A small segmentation model, trained from scratch: moe expert_choice, patch size [2, 2].
Rows from block 4 of a small segmentation model, named by matrix and row number. Rows with one number belong to one neuron. Each number is 500 + 25 x the weight over its row's rms, rounded and kept within 0 to 999. All counts start at 0. Numbers have three digits each.
After each neuron's rows are labels from the 100 images, of 14976, where the neuron reaches its highest value: "responds to" is what is common among them; "colour at peak" is the nearest of a few named colours to the mean colour under the peak. Only what is clearly more common there than usual is listed. The data: drawn small creatures on textured ground. In brackets: how many of the 100.
# fc1: MLP up (model.blocks.4.mlp.fc1.weight, 384x128), inputs 0-63
# fc2: MLP down (model.blocks.4.mlp.fc2.weight, 128x384, transposed), outputs 0-63

fc1.317:492487539464492482489499557492491515505486469463490492490461521527474493524495502464474478476455457516485491461523491511495537479491515504536521508512493524470508553499428489476489514505475484
fc2.317:462512525517474499526504476494498499519506475462490480472495476515502518499532504507536511536506487512519498488487502529534536473573481494506438498478481567513493527457531503458508492446500481
responds to: spider (45); yellow (35)
colour at peak: brown (65)

fc1.350:496484574466493459493495471484534465464499494478480487480525489532474460527495481487513496472459507527515490483497509526468481503547532510518492488486528513475529531498542528529495505502466459
fc2.350:502508488522497494537473495469527495476484540496487500528490470498487546497455505486477489468526505495511475502482467505531474466496491558537487525482497456536515471543475508514506554446469502
responds to: black (56); beetle (36); butterfly (26)
colour at peak: black (39)

fc1.2:486456551485472514528511540490483460531455492515474491548494446544499465534472493537498508513449464492494508523473504507451488504478511517479528512520513530456467505531537538527517496478516485
fc2.2:492450498501484471456485502486519532543444441505498464471461544467535450485486521513458503527492514502455468471504492502497477514476504534519510515491507483475509526508489517505484474521513498
responds to: yellow (26)
colour at peak: brown (73)

fc1.291:451518500511478505459473516519483504482515484519476481503541499501540500501472529483524494506514499493482523511444445511468504496445522524502517521550486497455513488484528491504506453463490464
fc2.291:511484498489468481534495503508509488496486517508477474505468500505532523476477458514512484478508520526506515525476498507472536491544524498496504482482485474533491495488491521534512514501455520
responds to: green (36); snail (27); colour: pink (26)
colour at peak: green (51)

fc1.377:466510492494506491518525499460486461458499526502476477508461518524498493497553488526526558491478530513538492501517489451495487466502458483452510498539529532515480469505487494516500495522467505
fc2.377:517483514538558488443489539482460507509437521482563489486528503521472483538500521515540539494494505516457506504513500519503492481482498533476464522476529514520503514480497476472497469479507546
responds to: spider (46); yellow (27); white (27)
colour at peak: brown (63)

fc1.19:471522482476489480525466504487489512490509550543452520511524536531538468527504502525516517489449487513496505459454485496482525520496476522498481485460520498513520480508478496475521488459496451
fc2.19:528546512491491476487495480484457518494473490510485487517499542458530492481485516480501497498513498508487471528528531474465460532512516441503520507492475517477496510491517478453482538498506454
responds to: white (43)
colour at peak: brown (66)

fc1.261:499511503512498445462497524463499504473439506521533481484499500494525486479489490517533485578528491480482462517468465514487520508481494485497469496514513539490479487526492484488507524517482529
fc2.261:495509538533532505528516468472473506480502507499516509476490538486460533470499459516486475504501512537500505512513526499484511510485540548510520514523509505518476534484509555499479523522476520
responds to: pink (39); dragonfly (30)
colour at peak: black (63)

fc1.333:484485495499499495485519490496479486511502446483508496458517482456505500504488524472521513460519511486493546467531478508528516500495534558477546518511530498494467429536539457519495455461511445
fc2.333:484494510497471472483486492499501486541486476512478457560517453491520507480457503452478480495484511509548494528454474486466460527511515496492528518521512494498486526528479488514519516504491483
responds to: large (61); teal (36)
colour at peak: green (35)

fc1.201:467485446458457489494511489539507519491508530498494485493553504471498515512550489513473501481452493493471475500512484488489480484516513489486505481526545554509487489496490517504522518478509500
fc2.201:533507533526506441493491491493514481488449466518516464491505461492504473504496490539500551520540478470485485504464500503500467430483518491501503486520556516502505522509480500528528500503562491
responds to: pink (26)
colour at peak: brown (77)

fc1.319:495492473500504470510498471502477533522518496474494557490501545518480469528500501494493540484493570483499523516526502497498518491480491509515520434489506495488512502506501478528456512548504485
fc2.319:490488498505475443492492524494447465518557512455496505466524520505517509521523514505534505499507529477484506489522505527497510482524525482472487452520489486523484491526511458495528504480484498
responds to: beetle (42); orange (40); yellow (37)
colour at peak: brown (62)

fc1.9:509502490447477486495553523484552468501509503546483504524517514510479438491538543522486529509505468477531501487515488462525487469546528527482511483541498549516508506454528452447477533500459532
fc2.9:509517496482512554491486532476470525536468528515519465504490521478484487467491459526508486481500492479517506532524501479475470483525472492562480491519475521507524476452497520524530472480481505
responds to: grey (38)
colour at peak: brown (76)

fc1.260:494496506461502486535485490496514515516514502502507461479531498495524503511445523528529522544527501464462486515508472490500507514533498514495509481519550543530479474486438464467508516494495519
fc2.260:512473479446519484486532525472494487514524482487465566481549495490519538512525475469519519487489536530495520544479534496531503473501544479492529446491478502516494482472460501510474551528496461
responds to: large (63); dragonfly (40); grey (36)
colour at peak: brown (57)

fc1.39:464517515458494515464518486480527519473528485481519550506500454535532472492447521521493539497480505511507506505535473481517539477464515487497508484472509509496446513472425505501501494507490478
fc2.39:502513482501480513507528468499507477529480489537467509483555483492471460533527507457515569477529488477541528438505549501534472485515483518482474513507479522462522492463480538468504464527487520
responds to: yellow (26)
colour at peak: black (52)

fc1.46:510527516481509539481523460501514529530452497435475499489535521497510501470482479456511517495478501537502500524501482484535485510501531467459509522505476507525548480523486539501503469531470507
fc2.46:544490519502464512515541459483470498494518515491511432441549540492559498501484549514533529502505503509514548483520487507517503505513522507478527541531544554497495497478516466484502515479510501
responds to: pink (40); snail (31)
colour at peak: brown (60)

fc1.288:468477492471471499502471536515457524493477480502471476472486535507526478529506504546490535490497438489495501497481501523518519511546529508503495492496532520477511551531453481492473474519480548
fc2.288:458476506529491475521506526520507489536523517504478480523538480487480492489493485528501516473556477476497530504549510535495523481482524483516491484514497462438507463515479506529523571481464517
responds to: green (27)
colour at peak: brown (82)

fc1.93:490465504479486471474460475480460492509486534455506533500489481547485548505460490519533525535511479488477484501533519485530516504509504456541489456526509487537512498475569528484511531477476514
fc2.93:448489544534501507547530482505558515477500489485463476487527465527492505534469506514478519500477483465491483525466500465485477515517529522537484508471529498477497530506480524514519534501465502
responds to: spider (45)
colour at peak: grey (75)

fc1.25:435505518474484515539508481496498535480504462460489553497503534513526490509519449513485535485541490500506517568453491486526485505467517491451544469467515460480475517515479462513520452481528503
fc2.25:513496523525539498499485544462500462545514473545502484528511486509513480494470525518525485526532468481502521499496502507466486473469503507535540493523490500515504488529474502436552492483546501
responds to: green (33); teal (31)
colour at peak: black (38)

fc1.133:532471555468549522517475514474510541485511476485569503477482437510517495480489519466514516544562492529493481478488501490501472466475517491539492498503478494506537490446474529499547502466514543
fc2.133:485500455474474485480461462497543510480501476482543549525454512501511513499514456516519480495451492490523507450551526477547497453507487470448507522511479551479494508491535496495501545494507489
responds to: black (41); dragonfly (32); white (26)
colour at peak: grey (67)

fc1.96:465450516491498498511510517442504510510473526480483487489470481521555547543481470500533519553502471478490480449486468456526522483534506489541494486474515520499523516482495538476485505502490515
fc2.96:537528482491484528534518504512515499482553542524448507494510497528544507491486483519524493506553541525527507530532546492482489510507498484547488486458520497500481498507514512532518510502488537
responds to: large (63); dragonfly (52); pink (29); colour: grey (25)
colour at peak: brown (60)

fc1.303:536505511502504528502485477528471508510472520535482494543523525473506466514493526503517531514448506453478485477487525532503496503513471487499481510497509509502499493489491493486511479472496479
fc2.303:510529510502541528496561481505514519505492477498502514535519499535480465503536494462456507474495488454483467451508544501519467478472519515490448480519468539541534532489523480507481529517467522
responds to: jellyfish (30); yellow (27)
colour at peak: brown (72)

fc1.213:457515496498528502522519501524468545512494495514472469455489522466507483534532492539457494501483544504475527467480488538527534446491469525500502506509558547530534498464525473484499487474477460
fc2.213:523486517505452516524498494458491510527503496515507537496514453516499453531477505507537504528541537510474483481462481519525484513484504483488500488530473523496507495512487521487487528493515464
responds to: grey (33)
colour at peak: brown (67)

fc1.58:521500506467506481494526510470505528514509477463541496509477493482499492499495488550531514495486462516498502529475491486495487499480524487494433442494522471496529504525521496506510480529498554
fc2.58:550549493539551508497521512491481492531521517467476509515495497524513496464486479476493473450509536519459452494502462502499494528426501521514472514444463488508509478463511503511503464490482502
responds to: black (32)
colour at peak: pink (50)

fc1.7:469471504499521474463492496506492495518514527472475473534447482496499485526495478522478523462504474521460500548522479520492450541474465448526515536483504529470530510483496439476510482510479468
fc2.7:521544530501489497486504455488518495499473461489491459530543505535493463480517486465460524507537502478516482514516474455516527493477559502484471479501467543495500471481508526530438480506539538
responds to: white (48); starfish (46)
colour at peak: grey (51)

fc1.250:496532511466520514562492525479495464527508481561485496529495534481514512453512479545511440534498479499501497526471503539514495525452480514543511507511541514505516460487462473490488472459524530
fc2.250:460538499518523472495544475473489515506530426493506507489507476477491505479501496507515493489465508454474498527506487468550531485546496482459502491460491524488508492492480511506488423481500474
responds to: orange (32); dragonfly (31); yellow (27)
colour at peak: brown (62)

fc1.284:513508520524507514495501526478497529487522482504501503498509457473513542538494520484515466505529481467423483500479495448506484509503496558453470476462494509535504493492498530472469493457546472
fc2.284:480525473468481538503493505526525510505508488488506458523479525523515487481478487484522485454544462494527509551480498479470550475480520446568460513539508470497484542533504544482466488503468518
responds to: red (27); crab (27)
colour at peak: grey (46)

fc1.249:492476510465466504504530475519501510469537524498524499505519556493531494496471489541475536515512495496533442530518481472481527508509456489530514490471488474491494511486499492503504541474491469
fc2.249:498496523563504505517495471487521496515512486519489473501498488552473524506482507516523524482517483518492529489507524502469486519480528459491522456480526500514499460487503497498493533513457459
responds to: crab (45); red (26)
colour at peak: grey (67)

fc1.181:539509488479488477522479516474515450515461486460505489479537488490493477507517458477452495481491524525494524482467541500474524481482512491488494465517511480527458486476511525475505466500496455
fc2.181:511481546505463478505511472513528495483551494501509487523503482477475509493533463490521478500545508491511510450475510476498497473509491473492514514469519487522484529504542504516521528520491558
responds to: white (76); dragonfly (29)
colour at peak: grey (52)

fc1.156:507540496539531511507492483519498467518492497446501523481495451496504554465491500519511485491528473463497485532473516474523468508460512500528527553547493514503540538448481500475483515474516487
fc2.156:508509490490491453488485551513526500508487517510518465474469485499542445470515528491520506499524495528493478519532520525462497489479496486503467536490484512528516511491503514517512483491544520
responds to: dragonfly (70); large (67); yellow (36); colour: pink (25)
colour at peak: brown (57)

fc1.13:499546446468554509498463488524527520517494555504510486516546536509542476490483516475475487489503497473537544473462515459518475521518535536469472507511544496508503518462496527474467516492467547
fc2.13:515524541513466504499490488511493496478506486469523480497489507469487516485494508529512482534478461533489469527476496445509468485503502502540476471522489562491484503470524499495545512501511473
responds to: grey (83)
colour at peak: brown (57)

fc1.135:477506484471477480483536468552487491457455476486538515525495499478483470480517518503518446490474478503508523503473544520474452458473487456497509551511514486499530497484491525509536475539504512
fc2.135:461517504511469505491494480466475517523539494487498540517496483499463485546482496515491507461470454522489482527556482496539511513490508528469493466467495533511537514548490522467471525515486486
responds to: dragonfly (37); crab (31); teal (26)
colour at peak: grey (46)

fc1.335:535518506480468504478470521444460478495499503480487505530473501516484473504448485479478479499487472498482477456504517476518512503499510482466467459402455458473499483472502510500489505520463517
fc2.335:504478510528508534490466505503492519493516505517524472504532543509499479460517486488490528510531489478541475536476480490479471494518535503509512498510494504492528545496481500514477510537499542
responds to: crab (30); grey (29); jellyfish (26)
colour at peak: grey (65)

fc1.304:492488511496463468441556465523510509505448497506506486446468499485528475542532482502515521520471500527515507449487488504490450472498522491502507466479529546535483494507497528501494513480480505
fc2.304:507467480446498516546533484504522539479471468500505509499496506494459476534474519516473494527497511518454502462443476497484507495443465477464493523485493476508467502515511506493511520510493529
responds to: dragonfly (49); orange (30); yellow (27)
colour at peak: brown (63)

fc1.189:527486512456458501531542548500450511488507516497491532507493479475514453490496517574526514527466524498462464487569453469488524537467511460487505497483518502503525549528499476526509520499492471
fc2.189:496509469533488533487497527526468478503469481519481474513494485513498465537525547550523506500466534509493500503534514578469458462508523510457498504480505484464480479493480514522489486480495516
responds to: orange (26); spider (25); yellow (25)
colour at peak: brown (63)

fc1.103:540518476528489552553514472471473495467507526510454501465486523514497485470506549530550481553497499504460515513508480509542511531459507473500455482467500483542477518478500526545520480497491512
fc2.103:542523466511498502496542498506508509508514466504513517512527516526503493487505500544488476492468489505523503538553531493499540516496528465470533521490513487506478547502458491473507506471520480
responds to: crab (62)
colour at peak: grey (76)

fc1.283:469487547500445462531484490523460485466497522484512487489517480549550478517500518505445520481537512549534502494477520487526468470528522535524475472438508509504497499493497509534516498493504516
fc2.283:536505494514507568473540481475532472513468469493508512478473443540469458458505525505491488509484486477459533500457503501464525503435533493477533528477513535481468509511505485471512528468477503
responds to: dragonfly (36); red (35)
colour at peak: grey (82)

fc1.230:523545521468535512521519506465432480483523477533496506515482518504507484504510506488538547510498517448491536489532477511477480492492544488493512465504497514517478503478504485548476502498491475
fc2.230:514510492488542509532569465503485459493494508506489529520534459521483504565538490487461534509496508561497523490460517502526487496473488507513482534508521457480489503518516524481493504479524522
responds to: yellow (30)
colour at peak: brown (60); black (36)

fc1.89:459510567518529495475494521503488469545492554494456483465503465522496485502516518457469482510508535512525504537458505510515501501479503470506460524544485490490501530539488520510513492472477480
fc2.89:522468486484452512489533485494517547499493510527524450505465517497510491457507510471529483495490515508501553518511510452496561483470505520498532506515481487514482508473530486489506492510489497
responds to: yellow (27); jellyfish (26); crab (25)
colour at peak: brown (61)

fc1.262:497518523475502522498534522532526475487500533532518532479480489544520475508473495527489539463498499478436491506518423498499465524539538457523500502546522516507484542530499487517501451486468504
fc2.262:492465501510505534494516477462515535516498481546531457478473452493496480453518483491473474507522522503510512443485498539516474480460476509478473498517539481480541544478504526490489522510525519
responds to: orange (30); butterfly (29); yellow (27)
colour at peak: brown (68)

fc1.180:487517483469546515462478475483480474534503505516465461489555449519458510484508534519547508515534518485507530517489464490494477491484525530511530501504521506528467463525509482456525492522516470
fc2.180:472489474466530499467499508495527530503516508484502523476506492485469483482511522479514451473474528506552500435493482509526519491512533462488490486509522503500473514468507522472528483493457547
responds to: black (34)
colour at peak: grey (46); pink (40)

fc1.342:536562464495491508532502522533505521483501487477515497508514498510469486501469532491510514508468476462518456464447504506494499457499532525513560472493478471470501496479476521538553498523509507
fc2.342:489482535507536478525521490508504491474505495546468499504503485496537484506506489501493482520450454489478486491526502515470468514521501520513493474474463566536501512507500484512538492502459493
responds to: pink (43); white (28)
colour at peak: brown (62)

fc1.92:487518482494470502518540499521528470482504502496479528503501446468558487486505516492521519495497520500548526493486484514478524516482524512452490486465528541516504477545500522446513430521500493
fc2.92:502492510487516484516515515525485513522467465524521523480478468511497477500503479528462566530481487526460516454509531517474463514459508491503505543494486531482478554518469505502536494489482507
responds to: starfish (34); orange (33); yellow (27)
colour at peak: brown (65)

fc1.210:493479527495550539507544512540507499525507488466530491484508511469480482518518499468535480530521501500496457432545504507542531530510500526551451527556528538491501480478505509494514505499478489
fc2.210:478526531472480555531481494481518536512496461489467471517488487523513508508472499540517496511455472554476483474501519496458505499521457479483485532521522542505481495534486488486453476520510498
responds to: spider (39); yellow (36); colour: orange (25)
colour at peak: brown (69)

fc1.78:495460537487548478468501464511532515445502502495520550480481516542527494498514561455504494538462487484527474531507495508493505484521531501470493514497492483517468514509493450499458518480510491
fc2.78:529515509505451478460529456519496489575528502515529505487473482527499499497484476463482513477489530495482477446508526518512474477509523501469500482485464520472507524524492513467485503480508518
responds to: yellow (27); crab (26)
colour at peak: black (50)

fc1.224:484494482442502492484506505511491467499506467545504485510502533513486504483496499531489525506521524508474486587510461471500469488467498467485466459514471498452477506498533505525498470510489509
fc2.224:480509473530450506477525545490492521502519518491511506511499475493469499499535495479512504533505456524518498542475475504454522555500494526465513531463477512514507521486504531510513474504483467
responds to: beetle (36); blue (27); colour: red (26)
colour at peak: grey (75)

fc1.87:528472529494495473545468523492485473511503494448524516543527471544527493524476520549523535542471531463508484507508479505492511477497491542507540474487529486491480494500496479456494516562487516
fc2.87:543526505481525490490465523505491505521501544489482523479465514472489449502489470528511478498485521481500492525529500481517508478525525484489508534437441505546465488512496498515501498495518493
responds to: spider (31); beetle (30); colour: red (25)
colour at peak: grey (52)

fc1.297:496484522513486463498505528516472499512491477410461537504456496503519520548515498494480509455493549505458505498515532521519515508486513517528504527480480466536536470513538527512513482476449470
fc2.297:510467471493487518500499485518485498475507511488516469525508520492442482524548509480515505503501510509508536490494460501492528499486492480504489457505463492463528492509479527504467503494484477
responds to: yellow (43); spider (32); beetle (30)
colour at peak: brown (67)

fc1.0:481487495533482466488509498516497502503514482481463510487482494549502490526520517539468526493515515461505531509521490567506496506463506509502532472515476503447481542564489515482518487504503477
fc2.0:482482513512514537483513483475480533493504481490548490531506507475491526490492478496511511496503494547482477523463447502492495493474489533510487498502488515560526501477574520512483483482505483
responds to: orange (35); butterfly (29)
colour at peak: brown (64)

fc1.257:510524491525512509465491484540517522484532469498555508512495514493511470494469502555492492539517502494460486541519526490498491463508502469528474506506543541479461495477462504493491515475517489
fc2.257:526546539498510542513474462481507465516563513515485501498503528488465495485480480469492475503474494470490478514480486477509510456525495560502527496518489527528532490481505469487513507504474479
responds to: red (27)
colour at peak: grey (49)

fc1.115:472523473493500534537546506537521516524531530475446528533465509463506468492475505533556535520475523493514490504510484472485475501484474536495527496467516492511542518534529468512504525487443512
fc2.115:506510511473508483468460489500468492532476526527527525483525490502523445506519488531545489510507489516477516498458511546450470492500517513509497476541503539483484487542552485475507505473511480
responds to: spider (25)
colour at peak: brown (63)

fc1.330:470538520489550467529545489503510475503482518441477503478490503457501516526513528521494514564508491485500511469485522486516527496499514495523524517531509479533495476485495480516484509481461514
fc2.330:447470471524500556460473492500533527477463490495523480514514479501495489536478488528504493542498466517475469524515499464461465533531475502509541479473538511535531477472510549509463501527517490
responds to: large (57); spider (42); yellow (27)
colour at peak: brown (56)

fc1.160:494493528440502532517523474527509501508487472489482479492537525470502497515474516517521537550553489487489521511448497504520504466506454476526498453508476517462504503485495481465519525505533476
fc2.160:473552495519515491523509508508492497532486538502527497526538470510503480551519508494525502531493495453505563505538471509493467496508467512524493469446488504456499502503525530478502482489516531
responds to: red (32); turtle (26); starfish (25)
colour at peak: grey (86)

fc1.150:500515485497522499524498516508527511496512531487504479463469489536513511501508507520495532547469498525491496463514499470490506479540488494517517508567534468475464500476488542498452502512471491
fc2.150:519506499508526538515498491472497450484475491518559483506490516517506542535539491491538486529521538525518489508546522528499494525557503458520530438529499470498517483477518533512485473495501511
responds to: crab (33)
colour at peak: grey (65)

fc1.204:497550475486470504494498520509493553482484520545482534490439539443491498514490539491471520491496503509499527489466472499516540491497474500527503499527526542492497555531517492530554500441503478
fc2.204:456498486510512493493511518498491523522509503506551520509497536483491511472515484497522531465494507475488525494507491505470499464512484547465465491523472495498446475510539528501477495452471511
responds to: grey (34); black (26)
colour at peak: brown (65)

fc1.226:551517461483473479492471537486515503461531477484533518513496515502470511513497450496507553485526508489475509504452514506513509503487525549470523533495498509539478513497519525449511540531550506
fc2.226:521473506485529501480512513485487488512468530506523474531490525478488494510509479526514531524482511515488514475450481548499464537497512538462490496503492515489474521507428487491448494532473478
responds to: orange (46); snail (38); colour: yellow (26)
colour at peak: brown (58)

fc1.70:514506515521481522519502505523511513489516511446530459500549465478522519543524529518472516491549530485496505509504437522474509462495524511503474501517449514476488471470475496476475517508477510
fc2.70:512492506497481450553496521506451501530472525528470491494493503475534517502494491511484488509534508492484504537529521538444512472473510457502486514497494505491512506549479490538544521512460536
responds to: red (38)
colour at peak: grey (90)

fc1.376:474483481516549533515492505518511524475503538442474478530522503502506479504478480544518542535482510550466482514498509506522514515502525513511473507529574480501526486541481496485512475501522472
fc2.376:517502459475496514477494506553458544517535537518526487481504518542502527507470511512506493512540467470476510496540477495473511537497472508539521479517546476502477474545544486527455498503494484
responds to: orange (36); yellow (29); crab (28)
colour at peak: brown (58)

fc1.130:515530521493486498507460474496482523492498493561463518532522537522525501505523476493487496469516488508551471519541499504502484518504529562470474495482468489536483512544482530512505513518457491
fc2.130:526494523544543507482545498522526520513477493505533488459512497475518540462468481465489514444483504483509483533473507473490533457532528496503486481511475478503523498569503478486485542499497461
responds to: black (32); grey (28)
colour at peak: grey (47)

fc1.281:468490495479486469504497455516495497490523486454508484471539527491522493473485476526460546493516543539481542559472489504517527527470496501553468485487535506475503488502506435500478563469498507
fc2.281:504499524511500476463467509488487552542538480523506459532474464503521435467491468499539506492457496477478547507488488506466474537514526491495508475525482533472486527526522464481510490460486517
responds to: green (31); starfish (26)
colour at peak: black (41)

fc1.273:505481474527514474454437519520548479475533492506497491494545519500558471519485494545480485522523555471475504517500484475499487508473497479537519500518554500514480485480508498441523478474493488
fc2.273:502530544507521456484538548471476495482501536527495490531506501524485495493467536546504534494462487499508503516488494506457476533537512490478512529499487520521526539465488509524483508507533500
responds to: brown (33)
colour at peak: grey (62)

fc1.199:459529459480506517499493477529465522470487465477501512548502535509489495485503490499508490508540487531473475531489488467564493455465503542517515490533474515444507495554505499453513467477500502
fc2.199:532502460483509489497485535495483567520532461505534515507491454504500452505515502526500481523479492519512533533519480497480471547543532473509510494477555487503521508488472467526524490457462496
responds to: green (32); snail (27)
colour at peak: black (44)

fc1.361:485496487483498546510494491514505462509460475519449526474489490478527493548481524515527521535525514501486483497544496513502497518465474525517466492506514498558534453518500528521538509489445487
fc2.361:532492499521489521510456508482479477492490536489490461503499556501498452546461503560492528482466474501508498480502492496524488477487499485531494498528500511507475501566538488529447504520521476
responds to: spider (33)
colour at peak: grey (49)

fc1.282:463504526525506530466476519514506522468493461514469539509555460521518524511506504489517501510496528523534515482500492489492482501563546494507499495514491523515539504549471520520507478493474504
fc2.282:524504519521496455495524472467517512528492452511485486525492462467497470508498511543477519538516474478461514542482530527537484478511514486489502525530512493486481538508470516457496532473528504
responds to: jellyfish (51); spider (35); black (28)
colour at peak: grey (53)

fc1.258:539488490480523523505504522512465490468501473478514510500479522506535539489559536538531490501562498496482471491465488481490519504548501558512469526549500515480536473542476489504533511479524486
fc2.258:538532525485492557498522473472494507492513511533482464479493504481504469528494507453467540481500508512495566495461482500554496507498520487494497525514523479523519537488486478504515494500508551
responds to: yellow (39); beetle (33); orange (31)
colour at peak: brown (58)

fc1.225:479506450492493498545477522490503489469493535474532538521544495453498522501504503503509524514494484455470473461501519477496484503483541503514545524495492489535504443501466542467521493479503505
fc2.225:463536500524517509526509470538484503524505464512471491513522479534477489518466455512539517525511480494535525523520445495459490537515536453519529518486551476538521531487486496483541479512474502
responds to: white (34); pink (32)
colour at peak: brown (69)